Weights of a small multi-label audio tagger.
Model: 1.48M parameters, mfcc input, arch crnn, norm batchnorm, activation gelu, depths [1, 1, 1].
Training: soap at rate 0.0045, 4600 steps.
Data: trained on drum patterns on synthesised drum kits, 26041 training examples.
Rows from block 2, named by matrix and row number. Each number is 128 + 24 x the weight over its row's rms, rounded and kept within 0 to 255. All counts start at 0. Numbers have three digits each. After the name is the row's rms in percent of the matrix's.
# conv: width-3 conv, stride 2 (model.blocks.2.conv.weight, 128x128x3), inputs 86-127, a 3 kernel for each
conv.20 093:151112125161112087137105100131113160101128113146140111113123114109122117168103096120099092108138119109174132112144112106127124133145108127115129131160072153137121130126133136151108120125141119124174133138115133087134104132153083120130151138118153121127113124110124121113114125073160084173156098095079103135071114133133108118146150118063115104135143137107118153148144157160125091
conv.21 094:132127114117192145134153150158151150137124175151102094122126129135097138098125177117160139153158108183153106103134152123129117136136135169123103120152173098138116109131131115115137099095115116175179158094140146116146154120121129111112103149142128117118152144137094125123113152172134113153169160130159140136126108145121105090135111101124118087149132138115106160164120140176137127
conv.22 115:132136131169117129115105133133122154115115100129144118132121144185099111139101127137101108149140111138133134122117098131126123134110130128127142122148130132102145127103165153087109099129119136146143173123101130117142136191110170088127119137113129109132144144107084134115149130122151096138135109136102131137121157085128092119123178090118110172098102151093128150129129146129176119
conv.23 097:119136180119105141146176120114183166123125116143116105124162142122120119104108173160119111148145145120089111145152132138177129143087113131119155157179151131166166105139119119123127129113143099149132141144114137172141122120160116147141167131097111191147106102138098123146131173098155126116140136110152137118124124135117120140113165164106146104125147141137139121083134170136111116
conv.24 100:160134110125144115126125141093119134153147117143107147090110133161176112128121145133128104101111128102068105146153134128156117149165141116160161101138133096129109148116139162132156098136126126133123101143192153113118133115153128102130108207164136142096163124101153124124081125130135121126147101112109160124102106119123138166165093129114105129144151152166142097121127140140135160
conv.25 094:112155111110129128143104131125127072136150110121180150195082090154119122102083159134119169103135123147182113179145179118130151133140124148133142113103096083115126142131095110101139109100097100090106124115156075108135130131139146101075126133096100136123124128147128119129139158133148120114148108108056158176114092079111101126148125153114153135113108081134101112142181135094182149
conv.26 108:123098119109132133174118099094150190091149156138162109152124146136129133106119097103100106110126133173098087125097098167154119122124147134175148138141125124131137128141110127121106117123129126103124087137149138116127063112151146143110146103161126133124119158102185136104138091123098101156126147181119179146164156175163127120145133145111137129139108100132149097120121136106135110
conv.27 122:095189133126131137096151105138096142118103161072162135150119129139137110155136075118143099123138113129138132135119107118129118106146120184080142119142104122134132145113132149104112176104126124142133174152105150137095191106140127131115098148122118138142120100127128117136128124130141147111127122154114098129143132111123142106114134156119197146137113152096117152125122136099146142
conv.28 124:102147118115154136095152141094123119145122124146140161098168133116101160120105120091255155118118143130128111105128108149131110129110118116110112099128120139206109088137136144113117145106122123168146121128153103116129103157124144106099122139106137091107137127172102125106111075140103112115089136153123158139126152089135118126076127106139170122116141123121128147132137158107114131
conv.29 094:094127121114129123115097122139147130108140143105092087126142138125138161134153112113102111127143126084140133163154104109086099152101126194128126142150167150122159134165176140170123155134135118139172101122122125130150119134156146139130087169099110113121131144103096130154154106154127176169156110129154122106093104171194112115142109099100122112142141163126130086147132109128110154
conv.30 097:140146121118129115135125118086116196140125118107118140121102125081151137134149124153164071138134136163166148148115127142106091115111147131099159119163148145150145105100099103110171133137098073119126090127149111152129136111090124110151154115093114112128105142140136128095142104133094090096141134135159153142151146116092100179120097134118146173114127092114095111120123115117176097
conv.31 103:125129133088158227150139131163155084111107160147128143129132200123127156110088136129097124122113129157152105115072141118104118110097117116126133144150099126157149170112116105110111112126126104096116112108155135152163136122107134111115108090154157191100100124126131121160137087108104136145133137158127119126091073110161121131122126112103114159130151125155126094126139144122118154
conv.32 093:100130192110159135138107157143143107109133113103114170181131142117130118129133126152104079121138128149112123145134149160139117119146127111097106133133169145121116132162137121164099163120116131112090183120151091162134109105146147158140114090140163160075148091133121116140143134124158127101120131166126139174132113141082118106120094140130102112145152147135131142130151104100112128
conv.33 100:163143149104138140105132106105080117133133151126130160128113127099111169138112147147178151134120121140134140131102133139127079131100136155123118142057063078129161139120110152124093138148143163127104133111112118135083128116133107127113125122144122143124144126147119137164083169167147126121147106138144121120124121096113109113123103161133104174133126116130114148129132107071103108
conv.34 086:154125133118112134103139093137131096160138101170127107136129127163107150136135066122072104130110139174130120115098120112078138132117072101131106153108127088116150155114129147165145118113127141152175147138138086126112126091128156117112126153162139119126176116090144169137146143153163090125144131133132127107160154116137172132146138141144128070112165143088133123117147125135147127
conv.35 095:106171092171116127131097135144087126132136140123143168143154168148155136135129120127127141177149129135190111151114154091119117140086135150108122131147169130143128121125135145139123124119121157131116150110155125113145132109138125154160118130109136115150122123147118137117142143119148146117114146141115112144127107101116110137109140135168132093135144155100136131183091141165129095
conv.36 105:150108086101106129131131115174137120137141141135073131129119142182148090153116136104155141103166123111126117104111166116101155106130144120112103115077134134139137150139148148138110109162081107123150135121118121130095095168121130104122133119148160120133134148150174103108131125124118127153102145152206134103152139114112194149102126115160103181148136158136110147139091134151132125
conv.37 101:152114150125099142135129129117113118087181138109156136184107132167199145128126140113112152098119148159092091156109106111102117128148117114097136152127119159106142185120113131132132109078181091134136055128225115128135108111111140141123082105155138126105154132133163142131135129089114098100132112155163136104164139113131121146119123120104143107134134134127107133119150118120097156
conv.38 109:136154090164080150125101121106103123144108093163086072122133135115147136117117120135126135138131112116141110127134128107125113135109124079068212122129127121120147130124137112129171109133155150145110114109125115111168111095189136104172160109132131125124107167100121148137109113124151134157155111137109136097124116111128114103115205091115151201127119129113159128113136145109142082
conv.39 104:137151117183145091116120125122081133125118113134145163137100121091097150153163129111084116144150125088113179138101143145140120150133119154116136122138099116124144143146121188179151125108112135123122146136152080111128139134123129118127108138156126144124116104128138085088110124126161136131152141113123121134125157113106132139098136146135067142108162145141150141114140093160094140
conv.40 105:087065151105122143109122110121153114128121121194187104099083134099119152137121098140166143151106157167130111124095143141155116126133158050095108134126113089175141153143139118082158131110138131124124119109158116065099127165087128126140156120164113167106094112144150084130114138136102103151130114134122170138133141157124147161109139163080170182114133126124109150131100082101128143
conv.41 100:145127146120114121103143149148136119103170139138151121109127147190139142159142123128104120108144138142080133127113132175145095134132141123133166132119107112133122136147127096133129105108133108127124129110057106083132122152137102102123167145087088138156098103135125147139113120137113118126086141183096152095135126100117122174189127125136145116137112163146164117162146098106127144
conv.42 096:144152131080107110114093148128127117203159099125122116136134120118161147135079119126121122124139122121100112126124129147128109142114120130116144193141125123112123137133129099130162172160139161134162132134145135118170156114128108084086133132101176121128058118098147123135147151113148134130117093136097068087135108109173190120147158102136087126135164152104141126147146134115144133
conv.43 090:156112068098108140131158117131129142125113111141108128103119133134162137105133117085122102114125157130151142122141116113115142135105095099099165088123176121104121085131186154126130128134105116132112127132156103151138171132119107137110114101154170135117138154119134135139138111085132087135128131130120155154136138109137115123169122133154089062142111126119171163128124128151120069
conv.44 089:109088115137133138129097139123165124099124125075127172159138107122123121131129113151120163086139129132164123147128100121150104144111152159112113144151102113091139099135171110082156142151109126133125145148131170132127068138098113123173111132121108105126097135117154121074127150123107150128105119119103127141134118117147144088133141070090092159119080154178127175149165120114106119
conv.45 111:137117153140242164136132112119146078082107127154142141127136167155116201143144116135105137111122119073205255140111119105091140129105149130093129118152146135100135090151126136152082135109122130128120150123095120153119098149151114147126139136121127092119132117132169139093109120145116166128115147139118158122126144131154116100131117137107117112102161127129114111140118112121136143
conv.46 084:143194091162111118160153168138116118158164083138144080129134143140108136125121136110090112161111112116111128108107092114106121121101098154087149145136122169150156125115129104112158134130124117127124116170142128123118119139097165138129102136135157105138121069057119111118099108174152161143113146121125135097156129101151143153113126101150124115157127139131122115148139132143164173
conv.47 099:164142110134159131131123097126119133092109124120152081116126141128098129137116089124100115125135103147147147159108134142159114151110055118118155129150115120119128097055053109121145129135174109114123124138129110127120121082126151138129136140113126106161103122124125125145093140148145117132119140132148076115147088095145139088120149089126113118132114135078126181140106136133103146
conv.48 097:122136164093101148123125115139107133138104104133171120216197096124158121133185105134132133118152149139158102153144167124117122123140166088118127130118127157119093134118134096110132112129135139129120125119125134103107089161152172145102121112146163152158139132117143107121106128132122103122140136101109131150167105135103106153099131137101109133149134170113125144092142209074137136
conv.49 088:113139136116130139113142107102133149134107127134122121110082136150088097147123086111146096146126141108161105101148170064097140125100118137105146123149178098141102126131114113121121151126170143187132148132131104104099098128202117113108143103149110096158107143149128098119087106159172123163125164113103048118114141126151124119125084159126041156127130110104107127100099119143147151
conv.50 097:110144166117141155116129106122134131108160111114115116120104167138158153121059190129126149124157116106129135148134109152110112101138139143115145163128117119116122122139116099092134135108110136125105119143120156075098122119136133120157133129125133114137103123148147134132158116123140139113124126096068114127157156144156124150079128135147116139107116098133142103084060128144130141
conv.51 079:118109107161116122104106115158110120135123072126134138159135139136156154120092114147074153105143114132152140103115112151140077138136163107110145158130074136096137152131142106114131093121107102163168106151173137105118114145144126131115165113130090133109083154109133145153119185119150137115075121159133137111112126139076147081101137150134146121129118103117093108142122121112134117
conv.52 093:165110092090142121127121120147151088136127102134154141158120130107118141097142147138097131128127108131111140160139122111150161173088135139216125142096137102121153121154124131134134104139117147131140136123122099160142141127083065119104159147160141105115166100131133106125121133148110120153141129131102132165127078094131089121179152073152172086101133119127151136110138147118089142
conv.53 108:090120128170084111154171118114115131144116092131131142116122117136122116229227098123126141174181114114128136154141119166091117135112115141116141169120109082133139140121130091108133131153141110131126143102130113157115066099148111117124108154132106104132100117175154118158102123110125124126153155139067170123114107135143115124134145117126126116196255154083140146129122075122116118
conv.54 101:125162117161141128095100089140118093134114114112117172056058099158108123092117145128133116153173164115127132123145153140108091121135128117114112118142113134147136116131138130108140102138124096094089100133130119107134182150129110120155137144123152109106131100120139125168172105067131086130117136155066074177134137091125093138105122132139113109092115085154140101122140105134131088
conv.55 112:098128133122143129106105121107152143170108135093147152150129145127105112140186104107141134109118124116147138102156134092117175099161108144126085138108131155125130123121124115117129124091106129122106202100111124165099117141160099159132151155113121106138121132136085155125126092146161126134109156125081126153153167120112136150099104139139151123142110132107157137127162152105122113
conv.56 100:132140112167116101084098130134121082155121128076132115145140082117177093152126130125122120135134095137104133147163137112093085155134099140156120104144119100139135152146134127089145122140119126118152126108168174096114162127060129108134155145096129109160092154147142137077129118111114114131152122150128091132132107146126122115098140110144100119134136137102133136133155147123139119
conv.57 094:128103096116119119143128135114126117113131121166157126100158132125105113149086139133131112130135107160177126105106113118127122090138152179121114128114118121118114088125118208211103112112094139166141106125122133131119098133105122120147099125166134134139115140125127139125127129099146124181173162107133152112156160148104126116164117153109135112138094134121140148108149109144099103
conv.58 108:117109125168100125141120098102139162123115136108162110165163079090106145163138114129117145119142114110168107137173122117081118119075136144096125132128132128108093131138123132126121130138132131103118115159144121149126147097118114125118129096156216181121126092129145150120121126118095103105122139092101161159161137111146132120125133155145087149145136091104109136093172181114152138
conv.59 091:130081118118120145104120120145160135156099128112138156134150178104106097105135166148149127102136135067122100101119140173192169134132114124122110120152201146165163106116103121136147120158108134175196119117153165104119104107151113132105118137171143124121106139100088154165084113158153124115139196151105136122154140152125140139124119112110118165132116140119124147127154161141148129
conv.60 115:156120143105103105100134148127125142139152148208148113133096106085154132116104144130103120147146124116128138122135134122101129112134119123132107127107150108139127120164112097121109127123125140120118150138134106174119134131116132131119113135110158155127137110149102117118086160134126154136129111129101134106131115099126138122177077126101209025113121125127143129121135128170112110
conv.61 100:106126154139169131156118140159123116104144147105122114121135146148125100119132116139090126122147103159165124125112173163106138138162121076140128136113129121111108164122126105141153120119096121136138173141084124108124103047133140082135121103142131120141117171164148146122123175130134140134130169157129153115112126153157109083121105149152128120163146136105143116126125155104177153
conv.62 108:114143121099156068131140097128102151111122107112178156149165142081116144083143164143094125098168153106137141070117159187113106144117107085139107144151123130130103138178110133102137150100151123114127124116161165098071122139094134125130115124144078162141129115140109139127099139139145122135125134136107107110136143111109107093127124121132145126120170171183154115112144158158137098
conv.63 096:112125148166158120139106146128156122122126156140157134149127122129066119104116155121120124112140132088137140142118152138116107100141169146101165110133126116132144138125131168157152097128126137144136140129134116136132149110166117129147111126118145133104128142104096136135123099120088115111150163079120184080146110075120136127145121135105133114138115159135135144123155154156124099
conv.64 118:138116140112168095147133119126110125142138134176045087109163128129139129119124123134090174082133156143117129127118145148118173141117097121142124158128149133115096117098163095140152097122143140119120175126109149119148139106148123095175139146101138165102105154162104145128119175123136097149133137141082177140141146119144120151143152089156098107123132144122132160117108121140130144
conv.65 102:138153155191052105120132115109162117142117154142123164154100077157104124173114109143136145119131141229215087163131126127122115113180166138103109116122126137122126120119142150149131142165129142164142125150137167090125113154080143139145137108129144153136111108101127134145110161110146140136147141136097163159107148140158115111112129146136122125113088117142110117153171129170141093
conv.66 104:114150146087097109112147101146116100140137106075144164113125130109116174151101114158088109120128126124151130117116155114139132144075094135080115127123129134164104140098131163096128152146107161140138094135148192132117135104119151132112119165135099162126127097159138146131100133127140126129129128124095148115111098131125118122109099149100167083155194125106113152166122141099131153
conv.67 099:139125122096180161124131103102098154106110121139129116098093091097140133124147133120081119116116131116162092116157129062155185103107137156138126097112150121126129105113131104125123127101106089055095123125121138125134160124123104144159103149150142141106134136090134133159094170185175120101091095116118116151106136151132124145178108124135152133137138127118141131134117074136142103
conv.68 105:126159089089102195156126119159114188149093147138154112168137127099079170130116139146090109123105161075134177128104116103134139139121122115110163113127138116124137121102121152090126149121117154122093144189138143125138165125108156120095189179119154106158104111107084127137107100123101107133130140136116124135125103130119130113096121154148093168098148101146121154118143132141161113
conv.69 088:158128108119088114144145133100121103131150099176126118132103113140109112110117153131130103147130136143139148120172114113082135116116147120097123118064132130094089097125120110098136145130095153123127100142115135105132131120125161142136163085116114105135108125141125139129102095146213126101134128105073079112141139143166088116128145136115079126130133110094114116150124088127120113
conv.70 104:109125139088138169135111133104149095175118130107127155125090161159126157137130137142103151133115164137105127129081162097190113114138102122106135155116128133120126138095121139077119140154170152128117152105131170155111102084170091170165101124153137097174071112129111119126120179108131167134142148136147104121103109188109121143139106114091108140103136190117153140177132100085067148
conv.71 101:123165149147112159121142132137119105145117102183171111137106115130101132128122131126139133114156083123139120139125102068159164141151093159104181116129119116145131142118128104129138111103140146135101124104167080071107166099176124134106128106103103133120159171151099084099123114110148121129156119159101113166174073125088114117081153190145095176166103146101109109134149173160140150
conv.72 100:112128139163098124132124128122109124106149114146112107107103087094113171086107111126131137112134103121120132133153104120119094117133119128141107114115153110141119129152108144167105101103133109136114127137138143120109145131132110109179104121108108122132135151134139114125135136117097140146111144142134071110148087116121132146101142157097138124126106161117131146148136143124145125
conv.73 112:137156108119079205133179125157143103127098099145120124133083137123160103132108148124106129144109134087178120142121105083133096137154117122110124139145115134139119101144117103132140128096110122156109121125128123112124155154087139165088131122092156116132115153128138149129106146100152089147134134154132137146136123118149127170122106140106156136106131113138155128129115139142128101
conv.74 118:125107102103135127131145141127122160135130111170065088144126136113140134138124132105138136126128146108118154091173126115115143138114137119161137113103147119122131129124135119163091108154181141159160113096142117167115125143204149111142153138154156067123128158098123128129099135156105160150107124118116149129121129111130115129138181078136005153128136156150138142121134141125110132
conv.75 096:152145154082171111117084125140120132173115110118127141136143120124087156086126123122127138181144155113071162150139174089115077138089088124107158112087102137125151121131109140149163104124123143120113126128137106137154132116159101109143123080099099162108123142130148093114122132107096117160124187149166087136082126135160143124093143138157149141130194140102115149126170156150104104
conv.76 114:170113158058202151163093095161140098140117143154120099102190153132093094145108120134103119115106140132135137121092161125151166160123116083112150130099104145117128136113107131200153144121146137124145129120129128164144158107090151101142114094124120119120116124096139142128148118120149127127133143131137225058142125141120153132113129144094124141125160146124094110167106148130102108
conv.77 100:129150142117129140141121156124148119142132127147145154149127127116128164159110143133108126130106137112154119134141129138088106145082106159084106158206127118127098129091147110106187119155134119134097102105117153129162121140127119147124113095149130132113111128098115132163172155067105127131177117115132101062123143167131143110126121107098092173100113159108110137087116169112095135
conv.78 106:123153120153100115131138138128157126116155111131147113141139092123139155150120062116137107140132107132143123128129190150145130140107098138120150160121135124124119137109115109145161114099134146160121133168121129114156157167139121112133113179119156121144180142069132182140098142172143147173129128097137141135109068095148132123142172122098101124136153097104167183131177120154145117
conv.79 091:103095114144099137142138077140125134136172102162169094107144159114131146085142149126103132146131111088111155136129141148126179150107098099103133157135108114072165134095140166127119141120154111126182131148109127134139117076102131131136132090132100094120197129090161100115172148111113109132127105113134117125163134094123124149104166131137102077158142148110094117119105119107135163
conv.80 100:120140107126158076106119104118121136103137135118178127087134138098136145143113111102070132127115099135110164192154109138163100121118099126122136121130127119144119125125122152115144117161103160128126155132127158070123086126147121116121111104149099131141136108132113143090109116166133116118115122144108113130135105149122159133140144145140134163131143122138137152170138141114129075
conv.81 099:168124137116143111157101092142093129184118094163148143130201165167134121104175097127138079086120132112145145088148189155112123128164131133117125124138112133117133149123136092132126098128105111095122128165150129063120177176097131118125156127143115158145127117087120107156110119153141107118134154180083145115176150097114128136132122151111135112116158162164132079086123161122144111
conv.82 103:121104141147141122121129150130127142100141138070142206162146133158095140124149148148112100109130114128141133120109113137151137101123151127171115122154159083141149131100106155115143125135149089142157120107122146094110151170094143150132089156112101117149104125177111153114155125118171143095119088167129138106121147128152094122140115125110176092149131120124119121088152132108137148
conv.83 113:143086118145156135113147129123090133123140139140114115122161166098048143160145146135108130120122142147099100129146118096107125129112107125128147160142100112107145118092150107139114130151111142147108116129146112139153123115133120113135123128139104167130126131137106104147165128085115089102115160132164168131136143132177111094167096119149122128118130118133152096142094127122097148
conv.84 109:140114153124169091130126113113100122123156156170220133142146122120133177167172126134109134130133121077135150128112139119135146122145162129138129126139157144134120116136148099149131084132139107119143120144185121106098148161108122129122111127161130157114131129121123096157100153162121146123106154112079111164132115147109083151123093127116160099142120101147088142146141118110116090
conv.85 102:094161140132165114138143117153101118118174139113188120125169178100154149124152148129112097111089172134115110107140173118132092091135125134106118163110112138140110157113156141112109106130122131138131109106119160128036097199114088138137070144154112069157111149129123165107148112131123167132127146121123110087068180146156114119126118137141114131129092174120133126157070164122153117
conv.86 084:115088146123127118113092133132118132122136118143156116130125102080128124096118118164150146134099133141131132120156135075076098120119107160149111105122130143160167143163109131091143159117101159124088143147094123125139118126154136190160118128133134132159156134112078144144139126127167163141144121116162180161110118135088119124146107100146092064096159132117119112170128118121105142
conv.87 092:141104148161125114136141109109157136143182135120133108149047095098122119143134170097123118096157135124124135188146100117124094127138184130126133123164172101128144084162133094118121117126123104112134142110109184120125122137115132132082087141152183127143117106104138133072109108085107090149111111144098110176125156154118123132111153149096122149111111108119164137122144114148131127
conv.88 104:136120115101109149111108140151112113091090125114133129214159126176098131213023120127109119143153108116098145194164123135139110108144094127156124128111161075115124124096102108129137132108117141143144096120127123130134129171124133147127140150149112124115123108117087093148140142113148129092123124076112157127132145144113115117141102131206124100174114141144107094134135132132118147
conv.89 111:141092132112147120113142146123138141113146117126071121112135137144121142135117147130138129104106113085126141110154135130104134115106167104180084129120115134129126110185082119132140129116119111119097150151149107168121065207129123161109108118154105112132186091121116132129133132120122125113130134115134098114117114135121144112193080151096227141121142127142136113173143106149123129
conv.90 101:165150142130111151149126135110153136121102124140155122136120155172112109097111153125129155130120142109145152174129129140151157100114108150125084173114172130161112130088115121133161146073082109101145134123135131114103124148136136136145126087144165131153151134171142116103133164154133118127128141152107129087112125139107109107097125102116106153141125123103126129140144078158157124
conv.91 110:153142139142143117109124150133116148127141160147129145144134135071221197090087139148086148145106129100129176132141131133146097110144113133122125113115094102138122138134154131138134136077123148130176144110114109141109149095149132117127143140113132086125140106138142171128117129147156096145106107129115168136147128062138117171136146096118169148114135125131166088118141109138144125
conv.92 092:103134132140097126127116141136113152130188160123104129151136109121144132122136116109100127092144107134132160109127144125117117040085145121094120163118122131118107085061135120142113145091133117117134159129146129106122086113138126091106132135123101094119097132196091144169122141134126138124149130122120137125088102142120132152125092097159144089094137143088153203122152095132195151
conv.93 093:145108143076145162127107115136144127157133107118119132131175170169131136099085137141135128125087149126107134114129094139141162133169117134134134101094159133107128116156188101128119174096125102120098130117113125093083189081096095104123120121144126069156126123132144119145117147139122151129125139125133096127086126078114113092086108163136115088107119110175153119103140163142147082
conv.94 096:133099086140135159111133063100132149153127136150177114117207196150109140122145120173124126122110130131156113166162107173142121137107109171168108131136117122148187143172142126136122118131125092138097141173134101101124163103136114141158141120128145103130144167091127135132140115100102126147145131123069138164150082118135116115162089135144143103131153125173164108114148120133136099
conv.95 121:121133183211188071116122140168115115095159161099136138154178093127137123104121128125091122103122123139087136094168130117141115135113157146114111100133144130136149121136128150122144106106169125148110152125099119126141123075148098105161103129144116158120149086129129135153096117162144153107165102110181094136114120153146119116137133143142140116138125121137109134086137129144111122
conv.96 103:113109105126127116132121131103110142088133121137146139112119122102171121139110134139105135152127158134145112138129135144170161104136148124122147135189126111139139148137112201192095146115121152129158125186090096126168104095157112177149121136140110094187142087144120132106151188115134148119134102129089133174121155141136134131111132088101094138137118098125142121136093119132107099
conv.97 091:152115126123107177104145151140144133134161122132109105090118118115111108132109129116115151118156169157144127140153095130120143111109152128116131131135135138104095123130160103117130133147171169136110128102138149210156132134125120079063147128120151127115143123174172132131112138189113080079118110155136136095131136117156144143179146116102093134099120129101130091132124079126161166
conv.98 091:220137081151111108118097099106122152186127092126149067149104107149129071132107112104120119124140140093104131178139145125109092153108121169126107175101110131116131120127118105178126101157156146124115138178115137128098131127120114096115116163178102124127157137090111093113150147142123121094126151107144108158129141128138143133126145111164144089127125148154113112118141141165157147
conv.99 115:152126150153130134117109130121150113114127134050103157127159159115133134142113125119126122139108158103133141115147118141131158126104142185155084137140114137137139139134110143138126135148101132125092129147130124142120115190085140158111132111114103108140146123124136122122126142116132144114107134127166092152126125141120122143152116121127119191123129121155072126131123125112116142
conv.100 104:117101112160127126111159161110104174135085121099106140113130119115152146103131131156160099143136143151115085084143180119155116124107157163122103136095158107127129128149165141107175129125115145144084100118154078112157108136115109101115148170106114110137133119141129146135129207138133152124130146093113101176140160152146117158126120095161104115102139126114123141149110136120123127
conv.101 091:101152092109137156126135088127108120135131161148158143060095156136113124133084145132191110139108139119155142121120111147111157125159116116112156094150147154138118137122153141121110128116162109091097131130120148093089123101093146145117147143133154158128139108145155140120123142170126123100123151136147130130119165149133140130120143153120093120100139117133090082128087089120101147
conv.102 088:109114118122091122128105116093093104143128104161087114090133146130134100104152162137181154143117086155138108141132103090170125113107136114115176140088077122134112095137164122130131131131101150145122151129148137141124124150117147122143103085095142129082126115115116181158120145143161138100153106111116129131117131164147125099128196154144111162136121130088149135159139127135124120
conv.103 104:149106107126135136165105123162141122094102106132090183069152129152116138102181159115085138128134113139151121127080179104087119156174119144109152135144079158152117118142154144106123118145144149131143134133152170135108140118150154112114115142099096166150167142130139131120134118125116111135130102124152128077125135174084091117094188170169126106104101152118109112126110114163144160
conv.104 091:117145156159115127092106126146122135103151117158108148140129092137134143137142128124116118095160101110094137142157152103122114128092130117143159116120124195102138109095149142122115128168136114105109115154125143122126189097104189160150145136127123154144107129131162119102106166146119134151179123176157106094137152114178114108125140134147164131156128145104139162114168154083084118
conv.105 114:136125112095151167138152115106155145137082141136140142150094149138141148176217094138103125135147153127125103103117144123133134128097100147128107175106105146123121132114111152148096115142115103138175127099147099153151108127133126092081114103118184138080134144123129148145128108113116159155117131161131174119139126124179150119134128105115117145174202158090138129179126098161162118
conv.106 082:130127154094113127154132145097138122137188145179099151088116126136107137127146079105081127140164165114144138095137132126131156167190154134132087148130139152173130152108132103124103106101097151117126144113097166078161122081131122148116149148126170153124111141165139109074116130083125147110105127161144114099129123114105111129075112144160103105126092104113087115114122136124124138
conv.107 105:127150125192162152143083084128170130126066143110152149121107156125118130116150093130109146094154151157106141119143141116106142132130141125095124127129137141101115140134093125143154096126118133137152134143142105120102185130114111117163157129114153120120136126134151121111124104115119148116125138135145132102139092123154159108141114123148125148108103119113111144106153131123154123
conv.108 084:158085094129069096105112125136101140112116115159117129139098156116094145113155116123144168085132124134157113128133131145178160103121127182108117113127129124112118096134178086118149145132143115134104137108157120165120101072119132128146073100129162115138127065124108130100137162109152148160125137141133101113154116101142135126093127158109044141117157157141153128178195137151119097
conv.109 094:117105133160114121130117140125128146118155119122150056133109145127120137107132150129115103103142106114146131144102127132146123104130169152141143136163162101145157101131107181234073108098090099117170132132140132110158103110141159149126124128146117126121132105097098147159149122116114162143145120144136118179110128143101119098075129146091123134124105100130084115110145123132129114
conv.110 093:190177100083149146172160149121152089119127114156165102069087154124137146172123081109120119142171122115144124176145131073162136145140143102128101161085097184060117154110091108127128167109095117093119138126152121111119150114120146172127138095110169128111103122165117159151080111124159153123116145145095148141109112142143123140131108130128088152104156110122141109116107151157099130
conv.111 097:107131117155156126131121162123111107139128081155117135139177125159162091096158117119136108133141111171214073091105137089164121123134117131129100144128117127118097143104176124118148111155161080096142093108120140133114162103168090091102132134142168117117148128161131138140116101160165137124128137145137108148148111145075148134136131112097083122115102141110130115155154144128146123
conv.112 100:136135136129125138138117169120134159132125145156105146148132133160102088120138135125110118121136109098131096133136141137102108162108133143140109142131150117086104109126150116159096076155118114122093176217133105100128099180151128140131157170147124113151118118106116152134138159119153096114157128142159085073130083131110135098141132092120175108122115135122130127122133170160131135
conv.113 093:114179111117133132125128122112150152162158114143152096152124097138121152184114089101133126142146111146117124143120108152089107087113124166112121142143160163092079129095131150103082101131162138101075132138085160174090161125117123143139116151131169120109074152147113151097129140135134100094135108122090126084109118123130133155130174170156127116182133108096181162123082134129154141
conv.114 093:184121168142107126164137128117122132173128178137141113133140151183131137140120081146114098141153152123144137155102134121095151142167154145148117139146132145146128139132145135127126174133086157136128068096109147126068131149147132136128115127120112104097133138158134119122113120141143098140140139126066084080070123138201119103131119150122122115133162138149148127140143124152119135
conv.115 093:089099169167098146127141125127146113153085141113195131102164167152124132154137132125122091152091093083145124095146151088160179110126134154090148121141149128116105129146104129076168134085149102121137100142142114129175099121112096132133111108087147108169124146171148097111132109084155143127160137120100117132117098106132165122118149104111136196099093125146179149133105142126175162
conv.116 096:117123129095119172136117101134139154097125116105120082157175135146124142130121147149097154103134136164111142154130087129134149148113134131129147124155146149154143155149120132160085128126114150126133153123162166115153114101129147075102133138118147117096086109145087107122115156122166128133104116145163144151118110105152098135140114111088175124094103093144084113206176135148135108
conv.117 108:113121111077224155100158115134153118106102116140102117112102127134133137102128126125197080146135146168145108104105129131089083102094145151103142109113134118139133107180127135125125116131139108106112100120150109155154148153117122093143140118142130136127086153132146097116106113088079120130074152120145114112117130124130159085106124115145153147168130146095131131114120130112123117
conv.118 111:123140141207200071131166112132148159109115171115097134111126155109150137177108139135123142144121126237255057115127135121154115107120138109110130133132142132127157110120163142129119141119139127088131119091126113133116161110119105145148144123101135106141146122083169129112150122133183146134137138080101140144143132125116153141114137129143124147125151100105153143106120136123126132
conv.119 101:154131121201126097117139113129112121148193137114140124120157146208166118139134152108106130137127101078096096122130135130139107157158140117136130166112103145096076096112096137116097104150156125146150110168170112131132140056151135125160066139198101076142126147116158111108144094125174128140116098121170131087130137119144123158111111183161118178104124114133153163095130144127115130
conv.120 089:111130151106126136105115136128151147141120137137110114114150150119093100120136148089179164137079116123092117096145130067083110129136159121130142129138151140163149123145095127093159128101137155086125108156162125173133131167154111120098132111057120084133120121174121124194150181220127143114167149149120142153110107111146104101102130131085105140132147154154113112145159131167132133
conv.121 099:138115135113148110128097148134124139103139114104147132109090141151116155123171159103090177144137135143142145114120135135142132116114136092174118178137116137088158163158147117142134121142142145125139115152142126126147104168147105139174124119137093155069155151128129137140136131113084150127117116108086146126197154104131101114185126124151106094134106154128170144148141122165139075
conv.122 100:119100144130143176128126074137128145150140154149149128155108105122100138128130140132146131126099155134128139099155118120129175124118096122092108111107111070093149150122154137126102123121121172130095150156111111126099114085183143117107135155166130148140114120111120144148115133161107118076117101116148083161130106140119129105103151162095092189133156126097129158114129111126122164
conv.123 100:108146116089131117102117095092089152143119128072075146183105119102131123143130151127126122106110115155145103128147100112098095121169127103137122136148140133105128137096150169152139108120134121125107124113122107159101150095142134139108084130162144136140137158180123114128154151109092124160121113146097101155156142118121133145143160166124110134111104091089121143076158175143161163
conv.124 088:141164139116116130130115115163158183136134137110135123146113156105103095130164092108062101072100135087097116138126134111119119157108119129166120130173141142148141139129109121091135157141112153137132123125126095124138126100150098142087126087145106133133141145111117142117149106115106114144116100139121099109173136131130126129148102149120165125138126182147149137148131137116139124
conv.125 086:122150161183126114122142107110112130157086173120099121130153103116111130100162104129105157166116117100167132108134120129144133120167148129130133093117108185132122149131117142094101134159103122135138108141166210173090135123130136119094115140123129119132137119103107127094113098142147131135126127128116120159102114115122139095184133134129087089077131163114115078120126132171118099